{"model": "segmentation model", "dataset": "rendered made-up planets", "train_examples": 195000, "image_size": 48, "crop_scale_min": 1, "horizontal_flip": true, "num_classes": 4, "output_stride": 4, "arch": "vit", "norm": "rmsnorm", "norm_position": "pre", "activation": "silu", "head_dim": 64, "fused_qkv": true, "bias": "none", "qk_norm": false, "parallel_block": false, "moe": "top_k", "num_experts": 16, "moe_every": 1, "expert_mlp_ratio": 1, "experts_per_token": 2, "shared_expert": false, "patch_size": [4, 4], "conv_stem": false, "layers": 6, "width": 256, "positions": "learned", "residual_init": "scaled_by_depth", "optimizer": "soap", "beta2": 0.999, "lr": 0.0021, "beta1": 0.9, "shampoo_beta": 0.999, "eps": 1e-08, "precondition_frequency": 32, "max_precond_dim": 1536, "one_sided": true, "adamw_lr_other_params": 0.0014, "ema_decay": 0.99, "steps": 8800, "batch_size": 512, "epochs": 23.1, "lr_schedule": "cosine", "final_lr_fraction": 0, "warmup_steps": 170, "weight_decay": 0.1, "adamw_weight_decay_other_params": 0.01}
Rows from block 2, named by matrix and row number. Rows with one number belong to one attention dimension. Each number is 128 + 32 x the weight over its row's rms, rounded and kept within 0 to 255. All counts start at 0. After the name is the row's rms in percent of the matrix's.
# q: attention query, key and value (stacked) (model.blocks.2.attn.qkv.weight, 768x256, the q third), inputs 64-127
# k: attention query, key and value (stacked) (model.blocks.2.attn.qkv.weight, 768x256, the k third), inputs 64-127
q.57 134 [150 152 110 104 139 136 127 125 116  50 119 131 157 142 138 136 141  92 130  91  86  92  96 119 142 118  49 188  85  95 107 104  75 114 159 121  62  75 106 118 133 152  65 132  87 126  98 122 105  64 146 112 114 127 147 123  96 167 109 108 123  90 120 105]
k.57 114 [168 176 125 161  97 252 136 100 102  96 141 110 141 110 103 163 141 143 130 144  87 175 118 140 172 166 181 144 142 155 155  95  76 165 109 139 149  89 165 137 113 104 138 154 148 107 177  50 122 161 130 129 138 159 113 148 156 114 135 127  85 141 134 129]
q.58 079 [105 101 106 125  86 113 137 110 148  54 187 124 127 115  87  91 142 123 172 147  91 185  99 135 141 122 149 214 121 155 169 104 132  96 122 114  95 166 146 186 135 140 161 150 144 133 150 103 130  80 155 124 104 111  99 116 122 114 112  66 154  77  83  98]
k.58 084 [114 132 165 123 167 104  84 140 107 108  91  71 117  99  91 102  97  95 159 112 188  81 181  94  89 171  84 165 108 123 110 133 106 116 148  82  89 202 158 111 130 110 114 145 106  78  89 106 162 127 165 126 139 149 127 119 132  96 160 143 131 105 110 140]
q.59 094 [150 132  67  74 104  80 151 138  57  83 143 110  90 146 115 163  86 178 121 132 116  86 125 154  98  95  82 202  81  80 150  98 127 136 130 132 125  87 134 113 126 125 118 110 110 159  71 101 141 125 139  87 122 113 172 157 118 151  99 137 139 107 195 152]
k.59 088 [174 152 157 135  76 213  88  97 101 153 151 136 145 170  84 167 106 142 159 159  54 149 164 143  94 141 160 131 186 176 102  61 109 134 157 129 106 160 169 135 151  75 179 143 115 143 189 160 161 141  59  79  98 149 102 122 137 141 176 163 161 172 101 110]
q.60 092 [115 144 137 114 155 126 107  97 154  77 150 154 172 117 127 104 123 118 155 130 170 180 130 101 145 117  77 186  73 105  78 172 167 122 116  94  87 131  68 158 146 185 121 174 103 112 145 135 116 116 176 163 145 114 123 125 178 165 128  95 153  79 127 130]
k.60 086 [ 91 134 160 131 103 147 100 128 160 100 142 175 127 110 122 186 115 117 111 139  87 130 154 117 151  90 156  95 156  79 118  90  61 161 112 153 135  97 162 146 125 148 182 226 156 137 149 132 127 174 128 106 161 176 129 135 157 194 110 129  94 108 163 150]
q.61 082 [128  86 123 173 111 171  85 100 148  89 166 108 107 132 153 132  78 150  96 146 152 141 111 139 141 113  82 174  65  94 153 126 170 122 146 142 130 108  64 139 156 117 136 107  90 156 101 116 105  95 163 134 155 103 158 142 115 118 161 154 144 105 129 128]
k.61 086 [138 144 132 116 181  97  90 129 128  94 106 144 130 158 113 104 173 169  92 174 153 101  96 106 104  89 137  80 114  90 111 155 168 116 132 107 134 165  88 162 172 144 150  67  82 146 111 125 103 156 113 122 148 119  93 167 150 161 122 145 149  77 144 123]
q.62 085 [132 144 145 140 142  84  88 127 150 126 160 168 161 153  89 183 119 156  88 127 162 168 143 132 127 151 101 122  98 157 152 142 114 162  68 132 120  96  41 141  89 150  92 107 144  60 162 108 149 124 132 138 118 127  96 164 134 133 117 112 145 160 146 106]
k.62 079 [ 50 139 137 162  89 135  78 131 125 147 128 136 145 157 144 128 120 184 107 127 153 102 153 149  89 185 106  57  74 124 101 134 126  88 149 121 143 123  68 143 125  89 111  44  58 176  74  72  87 157  81 101 141 111 145  98 138  72 126 139 167 144 145 162]
q.63 101 [115 187 118 161 118  76 103 134  82 117 147 102 145 112  90 136  96 132 178 137 102  97 165  85 129  74 135 124 115 133 122  93  87 104 160 137 103  77 125 106 135 144  92 182 117 181  77 130 174  62 159  91  85 149 186 151 130 120 103 120  98 128 155 143]
k.63 107 [113 162 157 102  90  91 155 116 106 149 162  80 163 139 119 103 159  90 108  85 113  99 173 118 171 108 139 134 129 136 164  96 100 120 144 126 123 108 177 129 152  76 182 255 141 164 108 101 150 142 121 119 140 196 144 140 131 106 174 157 149 148 132  77]
q.64 096 [162 153  95 134 137 111  99 115 106 159 175 160 143 153 144 155  78 110  76 152 144 156 121 145  93  92  68 143 161 158 159 127  98 144 135  92 139 112 131 156 129 158  89 157 255  93 154 142 172 160 163 151 121 180 114 141 104 125 150 107 133 127  99 141]
k.64 124 [196 117 111 146  83  92 108 142  97 167 183 102 155 180 112 143 136  93 141 112  95 141 129 158  99 104 152 172  60 125 162  70  71 111 127 107 168 155 153 105  89 127 176 110  87 114 149  93 124  53 136  86 132 177 113 124  77 186 129 207 116 170  75 158]
q.65 128 [123  81 175 100 189 143 150  77 141 122 113  56  94 136 133  77 102 138 113 153 186 133  89 125 156 138 124 114 136 142 101 144 150 150 174 146 158 149 182 157 150 162 147 190  36 139 108 122  78 122 165 157 115  99 106 127 152  93 164 140 107 128 116  89]
k.65 098 [172 140 117 126  82 115 127 146  80 162 181 119 135 143 130 183 160 114 161 128 105 114 107 120  78 109 155 200 126  72 137  91  90 124  87  55 125 105 130  86  82  87 154 109  92 130 179  74 159  90 145  87 172 130 109 107 121 134  64 146 190 159  93 166]
q.66 107 [183 136  84 166  77 115 110 134 111 173 161 150 130 148 130 127 110  92 165 107 112  96 178 181  89 108  84 128 135  96 162 121 105  89 122 105  90 109  54  79 106 118 125  85 120 126 156 112 176 105  89  95 119 129 184 146  78 173  80  78 152 109 187 143]
k.66 088 [135 161 164  88  94 191 167 156 103 128 104 159 100 122 162 154 148 166  69 169 126 174  70 144 117 146 183  77 189 129 135 184 167 103 123 185  70 122 103 150 123 131 155 120 114 148 168 213 104 154  93 135 112 140 107 177 136 106  79  88 102 150 143 105]
q.67 087 [139 131 142 167 128 152  83 139 103 146  95 127 117  73 157 126 159 165 173 137  74 122  64 164 159  86  94  57 156  95 160 143 168 135 131 171 130 177 170 121  77  78 137  73 124 142 139  86 153 119 134 136 102 134 139 154 199 121  69 125  72 179 184 127]
k.67 119 [136  92 148  86 160 194 141  71 138 138  73 129  96 110 150  97 122 120 124 153 176 140  96  67 160 133  94  98 154 134 123 154 123 192 163 169 138  64 123 150 155 160  95 139 158 143 103 111 117 150 199 149 124  74  83 169 151 138 163  85  99 129 157 128]
q.68 132 [149 144 108 179 151 100 107 157  83 140 188 163 113 152 137 155 116 114 167  98 102 112 136 131 101 125 105 109 142  71 121  70  63 116 145  66 114  82 116 111  70  97  78 128 253 128 152  85 152 111  95  92 157 136 132  90 121 143  84 106 162 103 166 164]
k.68 089 [147 100 101 115  74 151 150 190 134 167 146 100 135  84 113 132 113 179 149  97 117 150 110  94  69 122 116  98 173 151 147 149 131 112  93 184 148 187 159  97 112 118 221  98  83  82 149 208 147  94 124 151 115 178 119 156 153  70 119 116  75 185 136 101]
q.69 104 [ 92 155 104 129 123 100 127 179  89 131 160 201  82 158 121 166 138 147 169 155  89 118  81 156  77 132 119  83 193 112 109  74 124  61 144 148 114 130 112 112  91  68 145  57 225 109 167 151 146 116  86 130 125 135 104 103  82 126  69 103 139 159 203 148]
k.69 119 [136 106 167  82 132 167 157 109 123 122  84 181 107 102 172  88 140 179  96 155 168 116 124 116 119 162 144 140 170 177  93 125 175 196 133 149  87  90  98 155 144 184  90 142 128 175 106 167 120 133 139 178  97 104 125 154 146  93 150  87 122 112 144  66]
q.70 186 [126 102 150  94 148 168 162  95 152 117  95 106 110  97 136  87 112 175  94 139 140 138  89  83 171 159 151 123 150 148  82 156 136 158 137 165 177 166 164 157 149 176 137 166  82 171  93 172 111 137 198 156 103  87 115 151 139  83 181 149 117 164  91  85]
k.70 119 [164 106 114 109 119  63  64  79 120 104 177 117 139 182 133 110 163 145 125 141 127 147 110 121 157  92 144 220  76  65 136  78 132 155 110  45 118 117 103  83  83 137  65 189 169  88 135  44 134 100 175 118 114  82 136  70 110 140 113 161 171 118 123 122]
q.71 105 [ 69 153  95 156  60 107  79 131 139 184 163 141 163 131 123 153 165 126 139 148  81  93 143 204 102  67 167 139 133  98 129 144  91  99 112 165  68 141  94  80 141 120 141  95 147 132 175 147 165 132  79 121 131 173 150  71 127 198  83 138 148 100 195 126]
k.71 084 [105 146 123 169 157 188 128  82 192 137  75 142 165  90 111 119 117 139 146  73 119 164 128 130 114 143 109 101 137 179 119 141 139 119 140 135 147 148 152 163 169 136 171 149 133  94 121 162  90 150  99 126  95 138 109 189 108 143 133  73  72 101 141  76]
q.72 179 [ 74 112 164 122 113 154 170 100 165 105  80 106  82  83 158 118 139 160 115 174 118 135  87 118 122 131 180  86 188 174  89 169 177 111 145 166 144 181 169 157 157 129 143 129 118 181 114 176 104 160 120 148 103  95  95 169 140 108 147 166  81 185 142  91]
k.72 151 [102 114 176  93 164 122 127  82 139  74 138 129 112 113 135  96 131 155  84 131 142 148 116  86 161 189 113 144 173 104  86  99 152 177 169 131 114  54  80 130 152 169  86 164 151 137  62 115 120 134 159 152 105  93 122 163 162 141 143 127  84 130 193  79]
q.73 091 [103 105 146  73 150 118 126 114 170  74 143 169 156 120 177 106 154 110  83 149 132 125  80 109 122 147  71 132 188 128  86 150 108 199 161 128 150 193 118 135 110 148 176 118 103 155 104 122  81 157  88 174 144 138 110 206 167  66 154 166  95 130 166 125]
k.73 082 [121  67  97 139  93  93 140 135 143 156 132  73 100 155  99 154 138 152 165  89 108 106 153 150 149 187 133 185 156 119  75 109 153 114 153 108  88  94 134 152 165 151  92 159 103  90 106 153 138 101 167 183 108 160 137 150 129 101  96 123 149 143  97 137]
q.74 094 [140 151 142 136 102 102 134 158  96 142 159 136 112 154 134 195 168 123 190 151  93  71 100 175 111  83 176 118 149 161 111 106 180  93  75 172 169 115 142 157 166 140 149  78  48 151 175 154 150 124 143 159 105 102 156 141  80 157 133 104 139 155 140 152]
k.74 174 [ 88 101 109 109 159 174 170  94 158 106  90 166  73  85 156  97  97 161 113 151 149 134 105 106 114 144  95  98 205 193 110 178 175 150 149 171 110  90  85 176 166 168 109 136 182 155 111 162 125 191 117 181  90  99 127 172 137  96 154  80  87 123 152  91]
q.75 111 [189 107 162  96 125 141 133  99 140  94  71 119 142 106 111 106 101 176  63 128 158 122 129 112 164 150 188 195 123 171 101 145 150 158 168 140 151 176 158 167 162 137 179 179 143 146 121 130 139 177 127 190 104 131 125 171 165  92 177 174 130 111 122  87]
k.75 107 [123 131 120 120  91  29 106 122 139 128 165 134 143 164 127  91 118  81 112 108 145 137 125 106 133 132 133 211  48  68 126 112 107  74 142  36 100  95 138 125 118 131 135 152 133 106 162  81 145  62 129  94 112 133 115  86 118 142 156 202 185 139  82 192]
q.76 103 [176 103  94 148 125 114  70 113 130 183 142 109 126 136  75 141 160  98 161  95 108  99 167 171  76  83  86 129  65 104 132 110 105 108  88  83 110 114  94  78 104 103  80  69 171  66 172  81 165  97  81 140 170 168 154  82  82 182 127 136 176 118 112 186]
k.76 118 [127 156  75 169  67 136 106 181 125 155 169  72 154 143  73 151 178  97 151  86  79  90 174 141  94 146 162 151 113 115 158 142  83 102 132 102 126 184 188  91  95 131 154 108  80 102 167  85 127 115 133  87 141 144 160  81  90 138  85 175 158 175 102 158]
q.77 118 [153  98  97 154 202 171 101 115 149 117  91  82 131 141 141 126 134 178  95 134 164 195 131  99 156 197 112 128 129 138 128 117  92 152 166  91 179 161 151 151 146 189 113 165 115 109  66 124  94 119 153  98 136  99 112 127 120 117 123  92 107 164  85 116]
k.77 096 [163 121 120 143 129 127  98 137 130 150 125 161 163 106  84 160 169  88 123 127 122  96 116 164 126  73 168 181  55 112 160 128  78 147 132 122 109  94 114 169  90 126 143 185  97 140 169  37 142 138 169 133 160 139  79  62 172 154 126 190 183 147 108  98]
q.78 136 [141 109  96 153 106  95  78 123 111 152 166 109 141 151 117 179 127 119 170  92 116 148 169 146  89 122 128 136 107 104 150  97  83 120  95  67 112 108 118 112  79 126 110 139   1  85 136  90 170  82 120 117 153 151 167  66 115 187  97  96 177  77 157 142]
k.78 144 [108 164  79 162  82 168  99 144 106 144 138 112 161 166  97 160 164 106 168  98 122 137 170 154  81 101 151 109 162  93 158 119  76 129  73 148 137 159 147 108 114  72 179 107 111 102 148 114 132 147  73 127 123 160 144 116 128 154  61 136 138 161 111 127]
q.79 092 [140 127  70 159 145 114 111 150 125 168 153 114 177 176  91 106 141  89 174  83 139 107 152 157 112 131 101 162 124 121 144 118 114  85  92  72 119 126 122  80  71 111  61 109 178  61 111 101 102 101 149 129 121 201 121 102  94 174 122 123 190  92 126 192]
k.79 134 [146 155  96 172  69  86  90 174 120 145 146  83 135 166  94 149 137  77 165 113 100 128 145 163  82  73 145 157  76  94 141  95  93  80 105  81 147 180 165 113  78 116 193 110  93 124 158 121 185 115 109  73 184 146 120 116  94 156 104 130 131 150 109 136]
q.80 111 [118 102  94 126 155  88  92 130  96  73 145 151 158 122  86 146 163  89 173 110 129  91 143 166 132 124  95 208  87  93 128  84 130  88 134  76  71 112 146  95  97 142 101 113 163  92 160 102 125 144 119  77 117 156 130 117  89 187  94 119 192  50 131 163]
k.80 116 [139 163 142 157  79 147 110 161 109 157 146 132 159 156 115 184 162 100 167 108 129  96 131 162  90 127 134 147  83 112 151 124 108  79 136 126  99 187 135 111 142 118 157  59  79 114 179 124 149 118 129  96 148 172  98  79 106  86 117 166 149 139 102 189]
q.81 099 [186 146 139 140 105 132 164 136 138  80 144 209 108 128 149 171 155 116 103 155  86  65  99 123  93 131 140 119 162 146 127 147 126 102  88 104 126 137 158 144 116 107  92  91 218 152 130 160 152 139 136 128 130 112 136 124 127 116  82  95 154 105 178 108]
k.81 103 [120 137 142  80 159 175 162 129 137 106 143 156  91  90 131 117  90 184 107 147 118 153 105 119 140 125 109  80 205 209 115 176 110 134 148 164 127  97  80 132 150 105 124 124 159 123 151 143  80 118 140 137 100 104 133 164 152 131 132  89 109  94 139 142]
q.82 087 [ 63 166 121 147  98 164  98 147 116 134 157 128 150 111  72 117 186 177 132 168 146 159 144 135 140 144 152 153 150 115  95 199 146 101 161 143 135 127 134  99 185  77 151 154   0 161 147 148 118 129  98 135 114  95  98  79 149 126 135  87 136 120 150 128]
k.82 090 [110 149 127 145 110 149 131 149 129  99  99 155 111 133 168 164  80  97 146 148 148 124 113 116  61 114 121  90 183 149 126 133  92 165  93 171 125  94 154 121 169 134 103 140 116 127 117 162  69 148  80 129 146 101 218 133 148 169  97  68 171  64 115  89]
q.83 111 [ 73  93 150 118 165 158 184 114 127  79 124 185 107 123 179 122  94 156  63 124 123 147  75 104 124 154 189 132 181 173 109 159 124  91 153 150 160 134 176 158 156 133 130 105 236 170 147 167  96 190 108 127  72 121  65 148 107  98 173 137 135 116 108 144]
k.83 099 [159 131 110 107 122  37 137 172 151 142 152 164 129 134 122 121 145 144 100  88 108 156 180 132  95 148 136 152  93 125 110 113  97  81 125  71 158 125 135 106 100  89 162  89 128 142 110 116 166 118  91  94 113 101 159 178 118 129 113  95  93 145  70 135]
q.84 102 [174 129  47 123 120 133 118 147  89 123 153 170 160 179  99 134 154 122 113  50 165 139 162 141  70 164  60 181 104 141 140  57 127 104 161 121 134 119  78  79 131 113 108 127  48  94 120  91  93 138 117  98 176 168 168 144 138 142 111 136 126 128 134 137]
k.84 113 [ 90 138  89 144 105 105  67 122 129 154 133 119 171 155 101 180 135 107 131  75 101  54 177 193 104 107 158 195 103  93 151 136  99 121 121 144 108 182 132 124  91 118 143 122 118 115 147 115 133 102  91  74 170 162 179 116 114 165  65 164 182 127 114 164]
q.85 111 [ 90 115 124 128 191 120 165 117 108  97 106  87 122  92 155 108 128 179 136 139 179 179 107 111 155 131  80 142 132 159 106 176 125 201 142 134 142 114 146 104 143 171 132 184  93 125  94 145 108 117 213 142 156 142 118 118 149 111 171 140 117 138  94 137]
k.85 135 [135 175  96 162 105 101 123 186 108 147 181  72 152 149 110 126 167 124 133 131 119 141 144 155 133 132 143 142 112 100 135  95  84 119 129  89 173 138 139  88  95  82 154  73  90  75 112  85 143  97 138 107 190 143 150  77  80 195 101 178 163 156 110 148]
q.86 171 [108  80 181  92 150 162 177  97 167  87 111 150  88 119 155 125 113 153 109 140 149 135  70  85 164 139 158 104 175 150  79 170 169 169 140 191 142 150 162 161 184 141 143 152 231 151  99 170 108 169 152 165 110 117  90 169 160  92 159 149 101 148  99 111]
k.86 120 [180  82 128  83 165  86 128  75 111 118  95 147 120 113 121  81 147 170 121 128 166 150 113  87 133 137 111 163 109 110  95 116 141 143 162 114 138 111 122 132 122 171 114 174 154  99 124 126  89 144 146 119  85  89  74 133 147 147 190  97 111 135 142 115]
q.87 098 [ 45 101 152 104 135 160 140 142 147  77 105 163 150 105 108  86 149 121  66 119 141 124 121  92 184 107 147 161 127 132 122 134 135 170 117  94  94  93 171 183 180 151 135 210 236 126 159 173 153 104 163 163 101 144 106 129 109 156 167 129 175  95 137 144]
k.87 102 [185 114 132 123 138  63 125 125 108 110 139  82 182 116 109 153 174 136 116 103  99 127  97 163 143 160  80 133  70 156 132  78 146  89 105  87 190 164 160  72  70 145 158 119  96  75 125  99  98  36 168  71 186  95  84  82  91 152 122 154 143 142  45 136]
q.88 184 [143 156  99 164 106 107  87 150 112 168 154 156 141 157  99 156 159 114 165  98 114  75 183 173 103 102 119 149 112 118 142 109 104  97  84  86  95  93 119 131  98  72 114  87 113 109 167  95 151  96  97 116 173 156 173 111 102 145  83  85 142 111 161 152]
k.88 146 [ 85 117 112 148 118 206 162 161 153 118  70 174 104  97 134 141 101 126 113 157 137 111  94 161 101 136 126  75 230 198 118 170 133 105 138 190  76 147 123 186 194 128 166  71 108 153 160 159  93 158  80 136 109 156 141 161 145  79 128  73 122 136 123 119]
q.89 088 [ 86  98 126  94 100 117 107 130 144  82 123 129 157 177 146 152 159 159 108 167 121 161  63  97 115  67 152 155  74 134 169 163 145  89 159  73 175 175 113 147 139 116 126 147 242 166 157 124 105 187 110 117 125  94 120 171 163 143 125  97 108  88 175 160]
k.89 100 [115  97 101 124 146 136 177 161 132 159  97 174  99 125 181 121 110 138 117 126 158 179  87 107 125 101 102 131 100 215 108 135 117 134 128 132 144 109  85 201 125 137 173 104 178  99  92 144 129 123  71  98 146 146 115 117 171  88 107  41  76 152 132 146]
q.90 130 [157 109 125  89 154 111 137 126 138 139 137  99 141 153 150  96 102 117  71 136 172 142 153 101 118 146 109 177 100 132 116 113 102 173 139 120 143 144 153 124 158 134  91 197 156  92 114  87 113 160 137 134 122 115 130 133 132 124 194 124 133 110  72 156]
k.90 238 [156 157 115 153 104  80  92 140  91 149 149  92 170 161  97 160 148 109 165 101 101 101 172 152 121  79 143 169  82  96 148 111  73  86  97  81 152 141 164  95 102 109 158 127 112  89 165 106 166 110 116  93 139 171 129  97  90 180 107 182 160 166  69 148]
q.91 117 [132 153 101 128 112 125 121 120 120 153 120 154  90 142 124 131  92  78 173  69 112  86 111 147 109 135  87 141 111  87 137  73 120 121 128 121  94  99 141 101  79 101  79 121 200  98 145  77 118  84  98 128 166 137 148 107  94 110  89 120 135 112 160 173]
k.91 118 [126 141  64 178  88 131 124 186 113 160 140 137 138 169  95 153 153 127 184 133 129  92 133 168  77  96 166 128 117 162 132 110 105  67 129 159 109 190 129 143 101  91 203  69  55 132 171 127 131 133  94 119 139 190 157 127 100 132 128 119 156 183 105 182]
q.92 080 [148  98 143  95  93  96 156 176 154 125 112  85 170 116  85 120 113 140  75 131 146 174 149 166 128  88  85 110 162 114  86 203 153 146  64 137 161 183 138 144 208  88 106 120 153 139 126 177 162 157  72 139 101  75 114 119 106 175 105 120 183 128 135  89]
k.92 091 [144  80 172 143 135 160 162  70 167 101 191  96  90  97 109 102 128 104 119 146 109 145  97  86 154 171 117 116 172 105 110  88 130 131 104  83 170 100  83 157 128 144  69 207 195 132 154 113  73  85 140 163 127 114  81  79 123 133 146 123  80 142 119 106]
q.93 110 [156  98 200 110 108 122 143 129 194 110 115 136 105 110 145  89 117 161  58 165 174 151 119 129 144 109 177 128 127 143  98 173 132  94 132 137 134 126 182 192 154 136 173 150 118 198  77 202 142 178 172 198 106 101 128 111 171  89 142 178 111 188  91 100]
k.93 125 [102 119 187  98 179  92 124  75 141  68 132 109 106 129 132 103 142 115 132 135 121 149  99  79 162 154  80 140  89 127  84 120 147 156 142 124 116  82  71 130 138 188  90 159 147 111 116 128 117 144 165 136  90  67  80 153 152  89 142 172 107 100 172  98]
q.94 121 [ 94 180 134 177  71 100 113 162 105 168 149 156 114 157 103 136 151 139 182 132  75 120 181 181 120  76 127 117 141 105 165 126  81  68  83 110  82 100  66 123  94  98 104 106  46  85 150 126 164 133  81 125 123 132 128  95 114 172  92 136 148 148 142 142]
k.94 105 [ 56  74 179 138 168 203 152 117 160 103  90 127  84  76 162  67 100 147  86 151 131 174 108 153 130 162 114  68 178 151  80 152 191 196 173 147  77 143  89 158 190 134 100 130 162 140 102 149 130 186 101 181  69  77 112 125 166  77 128 106 125  72 151 120]
q.95 111 [ 93 166 109 134 118 130 106 144 115  92 110 153 152 145 126 140 153  98 122 127 104  78  97 152  86  92 103 125 135 112 128 128 152  98 130 106  72 144  93  97  94  87  75  69 139 140 160 119 115 145  79  98 132 131 147 143 135 122  81 116 158 122 197 134]
k.95 156 [131 130 130 125 138 189 149 160 140 130 102 159 116  87 152 126  92 141 113 146 163 110 117 124  97 128  76  90 182 180 119 156 131 127 122 172  94 107 100 175 197 133 137  93 121 155 145 172 132 173 122 149 125 138 117 149 169  80 117  25 112 114 124 133]
q.96 121 [ 82 119 139 102 154 189 173 100 172  92  76 116 102 114 125 142 197 146 111 138 115 114  70  89 182 135 176  91 134 161  83 145 183 160 123 173 121 174 146 170 141 165 146 120 174 158 147 143  79 165 132 124 102  90 124 208 122  84 121 132 109 188 142  72]
k.96 166 [107  87 183  84 139 123 129  95 138 117  99 137 116 108 131  87 109 142 118 179 158 120 115  95 151 185  79 116 132 130  86 174 160 180 175 137 113  98  83 127 141 148  87 156 159 154 115 151  88 167 157 157 125  95  96 148 167  88 160 128 104 117 191 122]
q.97 103 [ 97 124 106 128 173 139 125 143 140 145 104 133  91 159 144 133 107 104 161  96 158 134  95 111 137 167  94 193 117 118 142 141 123 185 126  81 110 116 141 150 143 149  85 151 255 137  76 103 122 142 129 121 104 131 144 129 144 109 166 130  97 115  88 126]
k.97 121 [167 159 111 184  88 144 141 164 104 132 183 118 173 174 110 164 170  87 133  92 103 142 142 126  84 145 152 128 111 113 151  60  92 113  96 117 175 141 141  75  81 120 164  98 127  66 151  80 127  71  98  80 139 154 118 139 138 167 131 151 139 143  86 165]
q.98 104 [206 112 108 190 140  83 131 140  70 144 194 150 114 139  99 156 115  91 153  93 138 112 199 139  66 118 123 139  73  75 164  90 128 100  90  89 135 112  91 125  96 115 121  82  42 118 157 121 128  68 142  93 122 143 137  95 116 178  91  91 176 127 113 143]
k.98 106 [131 175 117 131  78 195 146 123 134 161 115 145 124 150 151 177 109 107 112 139 153 145 112 171  70 115 123 121 187 119 122 123 102 116  96 158 111 152 154 117 134 125 179  61 163 124 169 125 164 128 114 145 103 143 161 121 138 107 125 103 149 138  90 138]
q.99 092 [111 104 142  89 156 166 164  61 152 130 119 126 125 144  91  84 154 115 113 163 145 189 114 150 153 124 139 147 112 128 122  85 140 137 172 120 107 172 153 129 151 121 163 174 132 120 131 166 112 180 105 157  94 124 130 129 142 109 151 207 102 148 167 104]
k.99 084 [117 133  93 165 116  71 168 110 157 131 141  95 144 105  92 136 132 128 132 115  67 174 162 144  62 140 135 138  86 131 136  72 117 169 107  99 144 136  82 164 154  56 102 165 103 100 160 100  96  97  56 168 163 135 181 171  73 116 147 174 134 118 147 159]
q.100 077 [155 129  73 166 129 132 120 188 145 153 153 173 145 122 155 157 109 111 130  86 145 132 105  98 131  95  98 109  81  80 136  81 144 130 141  54  96  52 120 118 130  99 129 175 115 155  95  85 173  67 100 109 170 124 118 147 105 189 168  65 103 152 163 150]
k.100 088 [105 139  91 131 142 166 118 129 183 130  68 187 178 148 163 154  98 121 168  87 147 103  80 162 148  99 107 131 128 107 138 171 114 131  87 134 124 147 125 198 182 154 124 100 139 146 148 102 176 139 103 200 142  78  84 150 186 170 124 163 138 105 116 146]
q.101 103 [ 65 145 134 153 120 130 124 151 132 125  69 150  79 114 123 135 172 152 125 196 164 164  82 152 172  91 125  93 121 167  96 182 157 177 116 149 124 156 179 141 182 130 147  94 149 154 120 122 138 145 176 154  92  98 139 117 170  69 112 156 106 137 111 143]
k.101 105 [110  84 155  91 127 160 159 103 155 101 111 108 103 126 139 133 134 160 133 180 136 174  90 111 199 132  74  93 136 139 123 133 133 171 127 101 144  82 108 113 110 157  92 108 119 143  65 120  99 112 110 116 115  61  68 154 130  93 154 114 114  79 128  69]
q.102 077 [186  86 107 125 155 188 154  95 120 198 114 117 106 111 118 114 121 117 167 128 143 113 132 107 127 134  73 175  99  93 140 158  83 162  95 152 103 135 196 132 135 120 146 160 100 156  60 115  90 123 137 160 122 146  83 154 120 129 138 186 141 162 127 150]
k.102 099 [109 146  76 173 132  79 153 191 127 147 143  67 105 129 103 160 108 118 135  99 123  76 131 139  61 118 135 100  86 110 172 142  86 110 121 162 101 171 119  85  62 114 135  87  81  90 102 116 159 144 145 156 183 188 166 157 151  78 111 128 145 140 120 193]
q.103 083 [101 135 105 189 103  67  69 101  66 151 116  99 150 133 140  98 133 102 113  79 134 110  81 125 139 131 122  97 153 102 156 128  54 151 158 109 125 112  54 129 143  98 109 121 169  85 135  79 141  65 161  92 162 168 150 104 108 183 160 147 180  73 143 128]
k.103 115 [140 178 169 136 130 172 116 156 102 133 187 117 128 133  68 159 144 146 108 109 107 137 106 124 149 123 129 189  95 117 144 127 102 151 123 145 148 145 126  78  22 110 151  97 134  99 151  99 136 136 133 102 177 186 138 126 115 144  95 216 157 122  95 126]
q.104 086 [ 91 141 133 155  74 116 136 108 148 139  94 171 145  91 142 156 189 142 115 107 100 112 137 127  99 101 104 120 187 136  87 114 115 142 174 167 156 100 152 131  65  93 171  99 132 191 114 140  86 152  93 172 142 130 146 168 111 117  90 162  85 160 189 139]
k.104 159 [ 68 129 139 115 149 165 157 105 167  94 105 137  79  89 141  82 122 144 111 157 168 158  91  91 163 168  83 120 148 127 108 142 182 171 136 178  92 106  83 119 128 163 105 190 151 139  81 140 111 184 172 138 117  92 104 166 156 116 157  91 114 124 179  76]
q.105 126 [136 144  97 147 105 105  80 175  70 176 148 145 150 158 136 129 120 106 139  96 104 161 134 148  85 119  48 119 115 109 138  77  72 137 122 100 138 102  93  73  97 142 122 109  84  77 105  79 121 106 105 124 170 176 147 115 116 156 108  80 140  79 119 140]
k.105 116 [132 100 105 176  76 142 121 174  94 136 102 103 147 129 103 179  99  76 132  84  96  65 162 198 121  97 134 197 123 143 121 165 132  94  75 141 101 201 126 134 113  99 184 105  54 151 187 104 149 130  84 117 114 171 149 133  94 136 116 118 173 188  94 129]
q.106 146 [ 79  75 196  88 155 163 178 114 166  91  78 117  85 104 169  94 110 143 108 158 162 165 106 108 155 142 115 154 104 163 131 158 142 153 173 161 147 151 187 156 163 156 172 148 215 154 106 169 102 156 141 163 105  86  85 147 155  95 162 156 111 134  87  97]
k.106 092 [115 128 177  84 129  38 176 127 131 149 162 161 103 122 184 114  85 108 114 128 150 116 156 118 121 110  87  95  80 154 150 110  71  62 151  74 142  77 159 163 108 112 145 153 115 117 174 112 110 129  84  76 179 126 140 125 138 126 183 178 113 135  58 168]
q.107 078 [171 116 102 151  93 148 113 110 126 105 174 101 123 110  65  88 145 120 141 147 145  95 130 161 129 112 127 124 142 166 183  92  96 137  93 169  72 118 118 122 120 115 116  51  99 150 163 113 101 155 117 172 147 192 178 162 111 136 133 169 154 130 151 124]
k.107 082 [ 95  96  89 109 162  44 153 158  89 123 115 110  75 165 117 125 144 171  79 126 168  71 109 101 121 177  97 164  94 150 123 157 148 110 128 152  80 143 111 103 137 144  67 169 153 126 127 127 104 128 105 164  92 134 116 137 106 117 155 116  87 104 112 153]